python train.py --encoder_arch="convnext_v2" --model="model that predicts concentration at each pixel" --dataset="reaction-diffusion patterns (Gray-Scott)" --train_examples=95000 --image_size=64 --crop_scale_min=1 --horizontal_flip=true --encoder_isotropic=false --encoder_norm="rmsnorm" --encoder_activation="gelu" --encoder_moe="expert_choice" --encoder_num_experts=16 --encoder_moe_every=1 --encoder_expert_mlp_ratio=1 --encoder_experts_per_token=1 --encoder_shared_expert=false --encoder_patch_size=[4, 4] --encoder_conv_stem=false --encoder_depths=[7, 7] --encoder_widths=[96, 192] --encoder_kernel_size=5 --decoder_norm="groupnorm" --decoder_activation="relu" --decoder_weight_standardization=true --decoder_widths=[48, 96, 192, 192] --decoder_blocks_per_level=2 --decoder_block="basic" --decoder_attention=false --decoder_upsampling="transposed_conv" --loss="l1" --targets="concentration" --residual_init="scaled_by_depth" --optimizer="soap" --beta2=0.95 --lr=0.0019 --beta1=0.95 --shampoo_beta=0.95 --eps=1e-08 --precondition_frequency=20 --max_precond_dim=512 --one_sided=true --adamw_lr_other_params=0.0019 --steps=10100 --batch_size=128 --epochs=13.6 --lr_schedule="wsd_sqrt" --decay_fraction=0.2 --final_lr_fraction=0.05 --warmup_steps=1010 --weight_decay=0.2 --adamw_weight_decay_other_params=0.05
Rows from block 13 of the encoder of a small model that predicts concentration at each pixel, named by matrix and row number. Rows with one number within an expert belong to one neuron, the router's apart. Each number is 500 + 40 x the weight over its row's rms, rounded and kept within 0 to 999. All counts start at 0. Numbers have three digits each.
Before each expert's rows are labels from the 100 images, of 14976, where the router gives the expert most weight on average: "colour at peak" is the nearest of a few named colours to the mean colour under the peak; "responds to" is what is common among them. Only what is clearly more common there than usual is listed. The data: reaction-diffusion patterns (Gray-Scott).
# router: router (encoder.blocks.13.mlp.router.weight, 16x192, trained with AdamW), inputs 128-191
# up: expert up (encoder.blocks.13.mlp.up, 16x192x192), inputs 128-191
# down: expert down (encoder.blocks.13.mlp.down, 16x192x192, transposed), outputs 128-191

# expert 5
colour at peak: grey
responds to: embossed; pastel
router.5:400510493525451536521547459543456477556449503502485456459473493526585442497502502519606525466555486503410467511489518474452443443517457559448532550535567541519450497513557536468493454442505431
up.0:530527499530494495461600507509472490479474451560382519526466509455564498525443490467418504546515537480500490517477450542536593515546529495479488525473465493519512458456522560487424501489433485
down.0:503567442541560532483521508501567471530478494510523452531502517469552439491447498503495516467529560538426465452552522489456529551483529465563454477482503450557462460562490518525513613536577477
up.1:402501551493471486538447445493516537469500517482419526544474503557459485516484554481501548498546479543524500562489515480563505519520489528487545455475547457509488427503473571469525519462456458
down.1:480532575532534445506523553499520431479503504411632509458459497423459467476453484476513494452571540515487530531458502458501467501553518488522489485496473487479553462538465477506474445509479457
up.2:496454532526389488577546534486503546369499563486487513467516532512523475515543492470443490549432519573493541511525538530504501568529515506559481436512466500496468503406531511519482488452438528
down.2:502529439553557479502546507472526485548545492447602521463524496499572415439481475535478529490558541527457462459537572539468486520491549470531466451515487510499514487601479541461522582501597493
up.3:487478404507564459474525489548502477528539460477560539454465446476547447392534481469474489499540462453481458478475473536460415432491444485491526496447514459502505550527483498473470504478459444
down.3:534466477506486513547428506521509500493470450596465544478485521517350478444577494562507488492540396504539440572485449527491518512464528523469476539510503506496504511471547501471434489473504497
up.4:431453425494441511515552564474553448502418518450431495472559428505473568514546538491528516486509546562495501556519527505455506495492449538483491509518507552528529489515552507554553505534483502
down.4:521534545497496508527465559478521546531485484568509447509451481464458437497560493531535579563544470502483460555566470448533429461491504494504530499509554428499484497482560575545465509491474450
up.5:507504533562530435482524493536497399557495445529529538467429437484550495471507499555524568489501467426485494526460526500513454483525518488464557514476503535571442467470459654464486510528506492
down.5:545499527476497485560447513512560515558439466482497463566423499494417469511562526560520498508549428491472483631495454485460495513501550489511467542518481481445502519569526472533469493520543499
up.6:421485520531460470467557513517482537448527516464583534475467552460485545494484504526500503530494436475514498511506481505470479495481406523527519448493525477484489583505496457469453470557477497
down.6:515511399510556501450494459473556439519524494439543516487511475526465443456435467511412478454464464506473464459537501482520500482490538480539468497526421452505505485513487572511419582459546470
up.7:565489549525561470472460496538412486495500492510435458488442448552535472479505469483470546498555496484431433415462460439533534458495496502448415549577527486452411518510556539499500490454536447
down.7:483484534417484478578464538561458556455477477500537504531518493469438468574548445454583518562454500495482516581505486455496519522467506516534476511529469462482523479527560549438525497504451499
up.8:392562408561470502455518447516466484489457518461487456468445445464504457472502456501502552506568517482457501447444477468450440482438446538462548512510564483534423549557477485468472438507526429
down.8:520446549449473463580458493513446518481435475523514521551465453442372508520529494462546483536471404462549534580504435495508477492475491534481457564516512484428529516477504436486480394509477498

# expert 8
colour at peak: black
responds to: dark; embossed
router.8:533529481498518445575513510489532473497468464582488462508542486461529535461500545507491524500507529509545500552575555566536475512561533560520443498481477534494561443500539491545520556460500546
up.0:497503562497483418578440535440529542535491527564516463496503509480459549550522508524479567502499489542540423536556498530498478468533564479449411439484489436477513535456513513445480498490440539
down.0:518523504450534491491550465492483579531524491509587522551496473467435518498482513484545431513499418539542469482491473528508583534482523516517527468569509445502548562462520498471464511520451482
up.1:488486492456556513561513470585469529443466450451492526461556455494527505550508432534484455504442610437539508554560552502486480520530509540496486425432546490588438593440478518438459483513502567
down.1:521469524460470482505550458446463548567416576476561485421450485439577490479470445544501517498562466517555518499549479518484539518505523503544445436537502413495523521474471477510542533481448465
up.2:466605445560474503462491568534478512493475547502487562454510427508482497521510460531494449500523504481465533524471475524587576514490447540524469524501523468451432489463488546603473507497502528
down.2:568473535551532546488380548435590472504514464554504498531521563491541531537459507479529460474454510490466514505564512490504481485534506484527532485486572529533524484490577486519469508581477514
up.3:542459495505532513455494495568574482565563496482514464504473492523502484516572449483533494444525465479450516462444566489512513485491480426469477494528451556598601481544498523483478467563539451
down.3:400409551497472479542509548544485472453474476487445491493524526516474475541576491518492599534511515489473487491492515452537454476475446441461490492497515561507550540501432495525481511465530561
up.4:504494491507491471471534433568376519426490536472539530495525466492530476611504504483486444515497449441410570561472568527505524476477463508496530529529474483443441494474533509519471459524537468
down.4:507434488453508526462437472521485581586509579534510543466487410457641493515509501492473478487504433508513560433529525477489487512509483509506497442562489563444463478451561441466536503560510532
up.5:532453498531480501584550530397446540507495487519507455511582422477487570384476442484466519499486488545587494534550459497595516481513494515595476475473574505527460487483472484508481526474455513
down.5:559565433487525534465456497469559479565516485483551500479493569560476488456435472502564485483491516488522511469559461511531544487528593552562448547505506518540555521557578514493489509559521470
up.6:458442576439536448523570507495502470536466539514516459482488538518512497539411549592486473485558522467529469506422446470570480452537518513448517478448503479527549480494536470488474469482497408
down.6:461576528519559532518532471505451417447586460488533501564474534505492608537421534502497515511408501488538524516458494533458528551543499476478562514525445485434454505548466488527479446459487411
up.7:473499561607427526501531590562483547541478476478586486508528482520509546486521400489444520546518515506495484540445479414538530528467530482499508453501462453465523446500471508540546430488494489
down.7:496448543575580527566460496503476521457529485472486520550468454467551506519457536437548496503474500518515465564496547391468536498492441468507528449467459453483462501493457474548475412517443475
up.8:411459527472562535556535570501474546516501521532495501550544501539594422454429530520510455507448475444543544496496444583496522504486492504539559499455555512528529554490463470556505543510490496
down.8:467557525513507501519472538476499437396547459512468534547592469547599557471481522429458498493435487513437507513458507541468555517505481482469541489507489510512499463520480472494457428501497446

# expert 2
colour at peak: black
responds to: embossed; dark
router.2:481527581502523471568581461519545524514524493469569452479480504415537461552543545556513444481518468468560531565527528449429562423516446489480482483513505510516461449522516477418419471470466438
up.0:451457571498446547531563514552522504476413476469485469541510465446466492526499481497421491541489578527491540529536482437512513498471495521461577490458577454517413526478491443500484403463431557
down.0:471467529488543387508505483515455506546481537411550537461485454485321566497484522467558461515491522479486517535485484426432534566456515531424466516511545543471501575501487428561529455515490521
up.1:491482512410516480504548488418499509521502512572552508518491456464532531515564468525571496501400494556514497530611469554475503469498496553521572453479473494520581538499447489455474537480487460
down.1:560461420521489515463504507458497452513493511483509543442410487559473462553530462564501516524552444527515474452481398516508461526462472497565480542524521523542488622446457545542487537525515501
up.2:537545478467531479562465525501412495617529434525528511497484517555528568466508500457440495508524440430507608457469502474477498511489504460518481566428538448416496493524551426500484493507472455
down.2:522449533486458560460528522558467514464518486557410507515512459454637480547530473476445533479495456486492513484531548580546436428545535498546593503509488469517497436479517510439531458411434581
up.3:480518485553540592524428561533520506542516530480409489573519519554477436441433443511528459496496415487503600464463441540551467515442531487538510509479463475441512525553498509569515451536541490
down.3:516465506492442512449526486497466470475491453537426490513492466481735551567445464460492471462510461459494507457514518526556496444548488471551557483450484468511507389459532578435523427462475575
up.4:483539510496513456560505494480445540417585384500525472462518541509470557459469518453560535482567413473523460551411481484501497474540459518535483573446553621463478466528527495534458536513521483
down.4:524513530493458490534451463519457493525488499514436491511589527515426521456422509481495437462467495536454443574523541392524447509565562507473531493468537543496518451533454491448536497466476557
up.5:559530447435551503540457487439492490477535493474485547495490515522523487473543526515424497581570429482487499500397464423523514489520522490480440528423556458447501473506524577552492562488469525
down.5:459517558457483482488534462580428545492489491535425506463496509461608557479488520458463511518496463495450479520502587508486469466541537507454507498432504438465537416449505441484483492444476569
up.6:402538516459516461502532499569483522459568541427547473442521498470479502533505509512448508457526632499428431549497526468511503478466496443484620483498499492492499451519465493500562490562571392
down.6:464457481438471492473467539487451535537495520478369461485511532486367502555506529453488515492474534484463541548471513507464520474504513496494439543499467452588514541496432435457452431436442485
up.7:478464575550470477476451485424524530518521514528535444472509462561448475490496526471489488541493512540515431465515514467532427487461573503522495512548507485496488366510454442463476535497473479
down.7:443551567478471510539493467558505515448474497486533559574487458498440479483549557462559541568442594540547494567556525449515471532498486513496458525555516454504475483528524479550547476585503406
up.8:539444381507450488516525524444451482500549463441521444514497466468393515514460505512499513448457495518534521436522443443500478535504450473476500500468561530461481526465546511567495498508547578
down.8:515469519517467453487521520451463511492450499481461520489512500444682492512424471483447494470480474486445517496481466528575493474508566496519470480442506515462517491411498522428516391429481580

# expert 1
colour at peak: black
responds to: dark
router.1:553443456476460460478472451493481472382489515587413561437535502426520530493552510495482552523518491466498568465509507486509474566565491557422503468501512520535509499460526573502472519459593545
up.0:513508492485522486509519519470480426572487510521501457499431482505521459512513545419478472595550495465537547478472519458600456455502506501521457451511547495526469513570485500499478529519527534
down.0:558491580466545531547526497500448437545462518461525471468477539430500521546533515483526551537502494517485470517446511458483517511470484582587519457558548481546489428417480479521458508449541436
up.1:445483509481480540534505508467569517477446531455510457487572490577521475455450547493479560477506542471508505500477571558622453469480524478461525454493556474432462502499520443528519532517532515
down.1:587452526523545562562529522506503458521498494487520509433526530444508540543507493470510467497511384550510484584461501509405508494495474489552468478503487460449470490438500401584521461524559472
up.2:499500455506506504527477564501540546514517494450446442557482548601490492479544493487430481495491481474520455479563447527487514501442487428532444501521480480442536494455454460549575546544492467
down.2:492449513531464475508471501470463470531457476497513460437508538490535571547531549515414504468492482527486521589437491517420481493478428494496520445464503421460526475438473428546460450506522468
up.3:536520511449506515506522512518498549446435568493444577508408467439527479427502493468520486514477434509460487556541482481453450592513490436480497529540535518588523493447492428459518445533515529
down.3:479485509532443553499555500519526571570533551470492479488540495485282410528491484542472444480457484446525455542550508456521537446535534417414495554441494539430465495513458469509574458478489480
up.4:485575536465471501458497551545571473496528475410479481488474533597507524463488503474543459470532492452454415498444473438464495438451555489441482518501507490457547475515469509500522474562509469
down.4:512448549525482463585508498482512486476474451492500499456565503498405543508515535450438472518460499504489488633457454526415473508501460501536529466511474405456483468435477416524541468468514464
up.5:489560548550447553531425499475538546535483531454506503471464539504526484474469518490483501520508436515488540510546473443507503489465513533502515528481591488511484523518543473463540461519508481
down.5:509498563503451453508591497482470505543513484467509453486530530460384514457513494470517496500486512561534440547521504472464489511510493505525516431488540472442454504512431443578556428523554459
up.6:461518607479519554525512532478533504563464440525497501502538567538533519461476467413479403526499477561505536500495485475565519568460536459484548486498533520538518494484437453522515405553556542
down.6:526515548497509504487524550584484414546489514470532503464548475493310481485501492433480487551519452508445498531461479486535457449500449505521503500530516469503492436423491485492516495477501458
up.7:458578499517430612396472500500476505555541498486536449483553512516526507471514431448520478530534518482479540514481546522580507481482542474504492521411482503487516473533489524562526464555511477
down.7:502437528514525456549500529478505436509478430478532492462527466513558565504508522467534503538486516529482476609477486491423499521505493534588555459498499421531476441401530458519457470481500486
up.8:444500504543483473498527466489484580481532544489498541527538499478466481483556503457461489534513440511535511557506520548552380530500556482567458512512523435462457487510519424483537481506454510
down.8:490448532505529502492486491481542449500520488504524486429605540516592462539502520507423508437526422482505504533485454540538557473513513464566544540522479472404524482450529484581495453519469438